A small segmentation model, trained from scratch.
Training: nadamw at rate 0.0046, 21200 steps, batches of 64, held-out accuracy 98%.
Data: 48750 training examples, 27.8 epochs.
Rows from block 3 of a small segmentation model, named by matrix and row number. Each number is 128 + 32 x the weight over its row's rms, rounded and kept within 0 to 255. All counts start at 0. After the name is the row's rms in percent of the matrix's.
Before each channel's rows are labels from the 100 images, of 14976, where the channel reaches its highest value: "lies over" is the class under the peak. Only what is clearly more common there than usual is listed. The data: simulated stained blood smears. In brackets: how many of the 100.
# conv: 3x3 conv (model.enc.1.0.conv.weight, 64x64x3x3, standardized in use, each kernel summed), inputs 0-63

lies over: large cell (89)
conv.35 100 [120  51 126 127 102  96 142 103 172 145 137 163 128 157 129  81 117 151 175  98 191 122 145 124 198 115 140 174 131 154  87 177 141 157 153 107 162  76  96 166 120 151 123 146 124 111 137 167  82  78 144 103 148  71 169 122  58 114  98 106 159 128 117 101]

lies over: large cell (60); nucleus (40)
conv.4 086 [125 104  86 139  79 138 121 119  73 105 136 111 138 131 159 102 142  49 160 116 157 161 166 153  93 163 138 139 126 158 148 151 193 120 128  60  44  96  72 102 144 153 105 119 168 157 155 129  75 150 144  91 140 149 139 175 110 171 115 163 139 125 110  92]

lies over: large cell (38)
conv.39 190 [106 161 184 139 124  70 127 129 111  63 112 167  74 146 145 109 131 148  75 152 115  98 125 158 111 140  98  96 147 165 199 131  92 120 123 106 117 115 165 160 123 130  41 132 111 121 112 148 170 139 121  94 101 168 133 101 189 134 162 151 193  78 143 149]

lies over: nucleus (73)
conv.34 104 [ 88 107 146 170 129 147 118 116 174 121 124  93 104 140 140 126 132  98 186 121 139 153 177 122 150  51 193 150 110 158  30 132 115 127  98 132 152 136 103 132 138 135 158  89 161 102 118 125  93 166  88 158 191  83 177 129  72 105 122 117 112 107 133  84]

lies over: small cell (73)
conv.60 095 [112 102 116 130 116 144 135 198 161 147 143 164 135 122 109  96 112  97 143 160 166 197 120 133 149  53 137 159  73 108 113 151 131 174 123 191 146 118  71 126 194 147 108 114 114  55 121 166 107 158 118  93 137 113 117 125 108 142  64 124 135  87  79 106]

lies over: large cell (79)
conv.36 091 [121  75  89 166  88 159 139 139 120 144 156 113 101 142 150 116 127  79 213 140 169 181 174  99 131 128 117 175 119  60 139 157 160 161 130 178  60 103  97 112 113 181 156 105 156 118 118  91  64 142 111 113 112  85 116 123 103 157 109 122  88 151 119 137]

lies over: small cell (84)
conv.5 161 [ 62 109 125 187  75 121 119 135  90  74 144 133 122 183 198 100 128 112 167 139 164 102 171 162 112  66 156 163 141 180 104 155 108 134  93  97 110 107  93 132 160 164 115 106 144  92 118 157  95 151 127 113 157 116 152 152 157 100  96 136 170  80 141  75]

lies over: large cell (100)
conv.25 114 [153 113  85 103 155 105 170 156 196 170 137 143  96  97 103 105 104 105 118 130 135 201 108  95 166 146  69 128  81  87 187 130 183 170 151 205 117 137 155 123  89 124  91 137 159 121 131 151  96  97 108  86 107 125 134  85  81 164 149 151 136 140 123 141]

lies over: large cell (100)
conv.63 112 [174 177 132  68 195 155 145 164 183 169 138 126 106  76  64 162 136 126  74 125  90 177 108  62 121 160 106  89 111  85 130  83 123 129 151 180 135 178 168 116 111  83 144 136 123 119 146 115 155 162 109 130  93 140  99 128 110 146 149 134 106 129 127 169]

lies over: large cell (56); nucleus (30)
conv.45 082 [114 109  77 104  85 154 127 165 167 138 136 159  86 132 117 103 121  98 155 136 152 241 103  90 127  92  80 153  71 101 161 149 155 192 151 215 123 105  96 117 131 172  93 121 141 101 129 110 103 150 111  94 113 130 122 136 109 165  84 112 130 131 127 133]

lies over: large cell (84)
conv.57 121 [148 124 108 116 147 151 152 147 184 205  86 139 160  92 116 123 114 131  95 141 125 151  46 126 172 137  64 123  95  98 196 127 174 152 106 219 130 131 141 111 149 115 104 130 113 133 127 150 118  89 125  84 109 123 109  72  83 132 137 155 119 166 101 168]

lies over: large cell (54)
conv.51 063 [ 82 182 106 108 120 127 107 186 110  95 182 138 117 145 116 134 103  78 117 149 115 191 134  65  70 119 102 124  97 178 172 126 104 128 153  89  93 139 151 125 150 117  94 123 142  78 122 126 136 190  99 104 128 181 106 176 150 148 113 170 146  99 118  55]

lies over: large cell (68); nucleus (32)
conv.48 058 [124 119  71 149  92 182 173 104  98 132 115 143 169 135 142 157 113  94 173 150 135 154 101 134 109 123 115 178 119  78 213 103 121 145  67 174  89 132 117  96 172 146 159  87 143 122 104 108 113 125  96 100 102 127  75 185 114  85  86 117  90 178 136 149]

lies over: small cell (59); large cell (30)
conv.37 084 [161 135  75 136 138 124 112 125 143 109 195 122 138 113 130 127 103 120 137 144 150 155 184 101  69 147 138 148  90  90 117 100 174 114 138 121  94 150 108 109 170 108 143 125 182 142 165 151  77 113 143  94  89 199  75 180  61 176  83 110 124  83 108  92]

lies over: large cell (93)
conv.0 081 [112 148 146 190 118 130 103 103  93 127  86  85 108 136 175 105 140 120 115 141 134  91 176 132  93 172  94 104 129 105 157 124 141  94  82  74  46 139 203 137 117 124 105 126 127 137 114 131 134  91 149  68 129 175 117  70 159 131 199 130 143 136 112 185]

lies over: large cell (73)
conv.38 092 [161  90  42  98 132 117 106 135 153 180 153 137 183  95 112 103 117  99 138  97 152 182  97  91 174 140 113 134 107 133 152 140 210 138 158 137 113 126  90  95 125 120 126 164 157 178 175 162  86  93 190 101 116 109 138 145  85 173 107 128 127 144 107  94]

lies over: small cell (98)
conv.1 077 [108 152 153 177 125 135 144 201 120 113 159 100 117 115 155 125  83 115 100 220 146 155 141 145  97 134 120 154 113 134 142 136 117 162  83 195 123 123 106 118 183 136 110  86 142  95 105 170 100 165  86  88 107 134  94 103 122 153  87 179 115  57  83 111]

lies over: nucleus (91)
conv.44 116 [151 123 109 125 137 114  99 133 101  90 167 114 161 115 121 118 139 115  98 146 134  83 165 151 104 153 176 121 143 137  80 116 161  84 158  87 149 132  41 139 140  98 110 144 136 155 189 188 114 113 187 131 133 144 131 179  98 157  69 130 148  40  88  94]

lies over: nucleus (83)
conv.19 111 [132 158 159  70 175 191 112 163 130 146 122  92 103  91  40 175 152 122 113 132  87 164 144  57 112 145 157 100 155 135 105 101  96 101 149 133 138 156 139 105 101  98 163 100 100 134 148  86 150 199  91 178 147 100 148 151 159 126 138 138  79 128 137 115]

lies over: small cell (96)
conv.12 118 [117 111  97 117 101 114 152 159 166  89 171 139  47 131 133 113 118  74 154 133 157 193 168  94 105 124 123 159 105 142 139 126 163 166 141 197 126 117  88 123 105 153  82 108 179 109 151 172  61 155 111  90 118 119 129 161 104 160  83 119 146  65 149  95]

lies over: large cell (46)
conv.55 098 [131  74  73 113 110 119 137 124 133 165 171 166 148 138 134  97 148  93 172  82 172 169 141 102 158 104 142 154 122 161 110 146 180 156 138  92 129 111  72 128 140 133 104 146 147 118 172 174  66  94 160 101 153 100 152 187  96 134  54  96 161 122 121  68]

lies over: nucleus (76)
conv.9 105 [147 128  89  75 124  86 162 156 126 122 198 160 121 135 113 121  90 138 114 153 145 167  71 109 119 143  79 153 106  83 214 124 135 191 157 192 152 124 117 140 122 132 101 138 138 105 129 163 122  98 140  86  72 153  78 160 148 135  59 126 163 104 132 119]

lies over: large cell (56); nucleus (40)
conv.10 093 [132 149 105  90 145 185 130  87 114 127  94 150 102 126  85 176 142 130 141 105  93 106 165  82  98 167 161 112 177 105 133 100  87  88 160  88 110 144 108 128  97 110 149 112 103 182 151  69 162 154 124 178 150  96 137 208 180  93 126 121 102 144 184 158]

lies over: large cell (95)
conv.62 059 [ 79 122  65 123  46 185 112 109 158 137  95 175 104 147 139  94 104 103 160 121 156 210 108 112 103  78  98 135  86 124 192 145 171 135 130 152 135  87  89 136 155 171  95 126 136 141 108  92 118 156 105  72 143 157 143 151 117 136 100 147 133 169 141 150]

lies over: large cell (90)
conv.27 102 [144 132 106  93 169 105 160 135 208 176 143 149  91 104  86 120 107 126 127 115 127 198 147  74 158 155  77 123  58  82 154 118 169 161 165 175 116 153 188 132  85 111 122 145 172 125 115 135 107 102 102 112 108 131 124  91  70 157 172 130 133 144 145 141]

lies over: nucleus (99)
conv.41 137 [133 119 126 132 140 128 115 184 121 125 209  74 154 126 109 142 111 108 129 172 135 113 152 108 127 105 160 147 129 140  91 117 129 114 135 151 154 152  62 105 145 103 186 104 152 130 162 181 104 139 143 147 131  86 143 175  98 120  49 121 111  43  68  68]

lies over: large cell (27)
conv.40 065 [ 85 142 137  83  89 128 106 173 129  90 187 190  89 151 110 121 132 105 124 158 131 171 108 116 109  88 143 127 117 176 158 148  81 145 174 119 137  98  82 138 115 154  70 113 125 109 109 121 136 210 119 129 155 127 150 171 182 139  82 146 153  61 160  87]

lies over: large cell (46)
conv.13 059 [ 76 114 127 149  85 161 126 163 138 149 154  80  80 138 132  98 131  50 131 135 176 217 102 123 123 123 117 153 142 169 158 174 154 157  97 161 133  93 134 152 108 160  76  97 130 125 120 148  93 167  82  70 131 106 136  95 153 175 127 196 139 137 130 116]

lies over: nucleus (45); large cell (31)
conv.21 091 [138  99  75 130 143  89 104 106 156 159 151 156 156 134 138  84 114 156 130 121 147 134 183 116 139 159  98 127  72 148 129 127 182 146 162  72 106 136 108 144 158 107 132 196 190 128 131 151 121  62 166  90 128 194 108 113  45 180 117  99 127 121  96 132]

lies over: large cell (87)
conv.58 061 [ 83 112 114 144 107 166  98 102 120 197 139 145 103 176 161 110 129 167 147 109 135 133 118  79 155 104  80 146 111 120 188 150  80 175 156 109  92 111 180 147  92 150 137 163 149 128  55  62 157 107 125  91 167  95 146 100 169  94 156 102 109 168 150 135]

lies over: large cell (67)
conv.61 077 [ 76 111 102 163  71 137 135 117 117 117 159 153 119 179 177  87 121  94 163 164 170 161 134 161 127  80  92 165  57 107 191 172 153 179 118 141 104 101 115 166 128 168  92 124 160  95  70 143 103 126 116  61 135 137 120 113 117 127  94 161 146 100 142 135]

lies over: small cell (92)
conv.46 130 [129  88 124  92 117 123 161 180 135 165 160 158 135 114 102 101 111 113 126 147 165 199  79 109 183 113  83 161 111 108 171 166 134 202 143 211 151  99 102 126 121 146 100 121 105  74 122 171 100 109 117  87 111  73 125 122 127 135  60 127 147 115 107 116]

lies over: large cell (100)
conv.42 093 [166 123 106  83 158 114 150 164 176 188 164 163 133  90 108 134  90 121  92 125 136 167  54 112 157 166  61 137 114  85 198 110 149 176 151 204 149 138 139 119 115 113 111 160 133  97 135 165 115  86 124  82  81 123  97 106 110 117 110 152 128 137  90 128]

lies over: large cell (99)
conv.14 100 [134 145 169 142 170 153 130 229 141 139 103 128 129  75  95 129 118  90  69 189 114 141  98 123 141 135 163  93 145 148 122 117 113 106 140 104 105 142 125  85 158  96 114 109  57 116 134 152 126 197 105 137 136 121 164  89 139 147 132 185 106 103  46 113]

lies over: nucleus (97)
conv.6 095 [102 137 160 169 135 145 133 150 157 104 142  92  99 129 137 147 128  98 166 143 130 173 157 133 128  38 178 142 107 145  39 111  94 132  73 182 153 156 124 126 147 131 154  74 146  53 119 135 103 177  75 161 159 106 134 121 117  90 115 124 120  94 144  89]

lies over: large cell (81)
conv.2 103 [153  82 102  53 147 123 137 158 182 158 168 154 110  90  71 115 152 110 158  81 148 216 116  75 171 116 126 131 113 137 130 150 159 172 170 181 145 115  94 124  82 140 102 134 146 115 163 144  84 128 136 112 137  62 160 148 113 136  99 112 137 131 169  98]

lies over: large cell (58)
conv.54 119 [181 105  80 104 146 120 139 125 152 182 133 160 195  93 128 109 119 142 108 106 145 130  59 125 176 140  77 132 111  83 174 119 177 155 134 188 131 143  95 115 149 109 117 155 118 151 161 175 108  47 177  87  88 121 102 119  87 125  92 104 143 144  94 129]

lies over: small cell (79)
conv.30 074 [138 170 120 154 142  84 109 179 130  86 211 117  73 151 164 133  94 143 114 172 136 160 169 102  99 110  95 146 115  95 100  91 101 144 135 179 144 166 144 153 150 108 135 121 162  64 118 159 125 132 124  91  90 173  93 130 116 160  91  94 170  58 116  94]

lies over: large cell (100)
conv.3 119 [174 137  95  91 164 123 138 162 142 186 122 135 155  81 107 135 117 114  79 119 112 170  44 107 145 161  59 110  98  93 197 113 187 145 134 184 114 153 154 111 130  98 107 157 122 135 145 148 137  90 140  88  84 153 104  95 103 168 141 158 121 163 104 160]

lies over: nucleus (52); large cell (48)
conv.20 103 [144 103 143  55 160 119 112 161 131 179 134 169 112  99  48 107 169 121 103 107 122 153 137  75 178 189 113  95 136 143 134 149 134 129 223  71  92 116 135 109  71 110 115 183  97 152 150 129 134 143 152 149 127 104 162 124 144 169 151 128 120 144  95 130]

lies over: small cell (81)
conv.50 137 [111 166 133 126 131  68 112 140 114  79 143 172  75 140 141 102 124 150  71 133 123 111 136 130  94 144  77 101 136 147 186 123  95 133 139 118 109 130 184 155 133 123  39 149 125 101 129 154 170 123 136  88  81 182 105 122 198 151 146 141 198  78 141 151]

lies over: small cell (97)
conv.29 115 [125 138 144 133 120  68 134 162 110  50 191 161 115 137 170 122 117 139 125 179 146 112 158 155 113 110 109 147 147 149 144 120  97 153 117 166 121 126 105 139 150 139  92  98 152  83 131 197 104 143 132 110  93 151  93 154 152 110  59 107 190  42 130  71]

lies over: large cell (25)
conv.53 067 [132 128 206 153 182  79 133 223 146 121 157 145 104 128 134 141 127 174 138 158 107 101 116 128 187 109 112 134 147 163  63 101  92 139 134 142 147 159 147 124 132  95 167 113 132  52  96 149 138 160  95 179 100 116 121 108 107 110 132 112 121 122  81  63]

lies over: large cell (34)
conv.18 144 [121 127 125  75 103  88 152 106 108 102 157 173  63 144 114 118 148 147 128 106 128 146 111  89 133 158  78 123 179 145 193 140  77 146 162 158 121 103 135 139  56 150  71 129 105 149 142 122 141 148 118 134  96 102 131 155 222 109 122 111 185 113 192 146]

lies over: large cell (89)
conv.15 087 [139  91 105 133 128  93 111 121 161  90 154 184  59 150 135  81 137 121 123 104 163 100 212 118 135 165 154 123 133 156  98 138 148 115 193  44 100 109  84 149 128 127  81 177 143 126 166 156 114 133 181 113 128 157 146 158 101 166 120 131 164  77 115 139]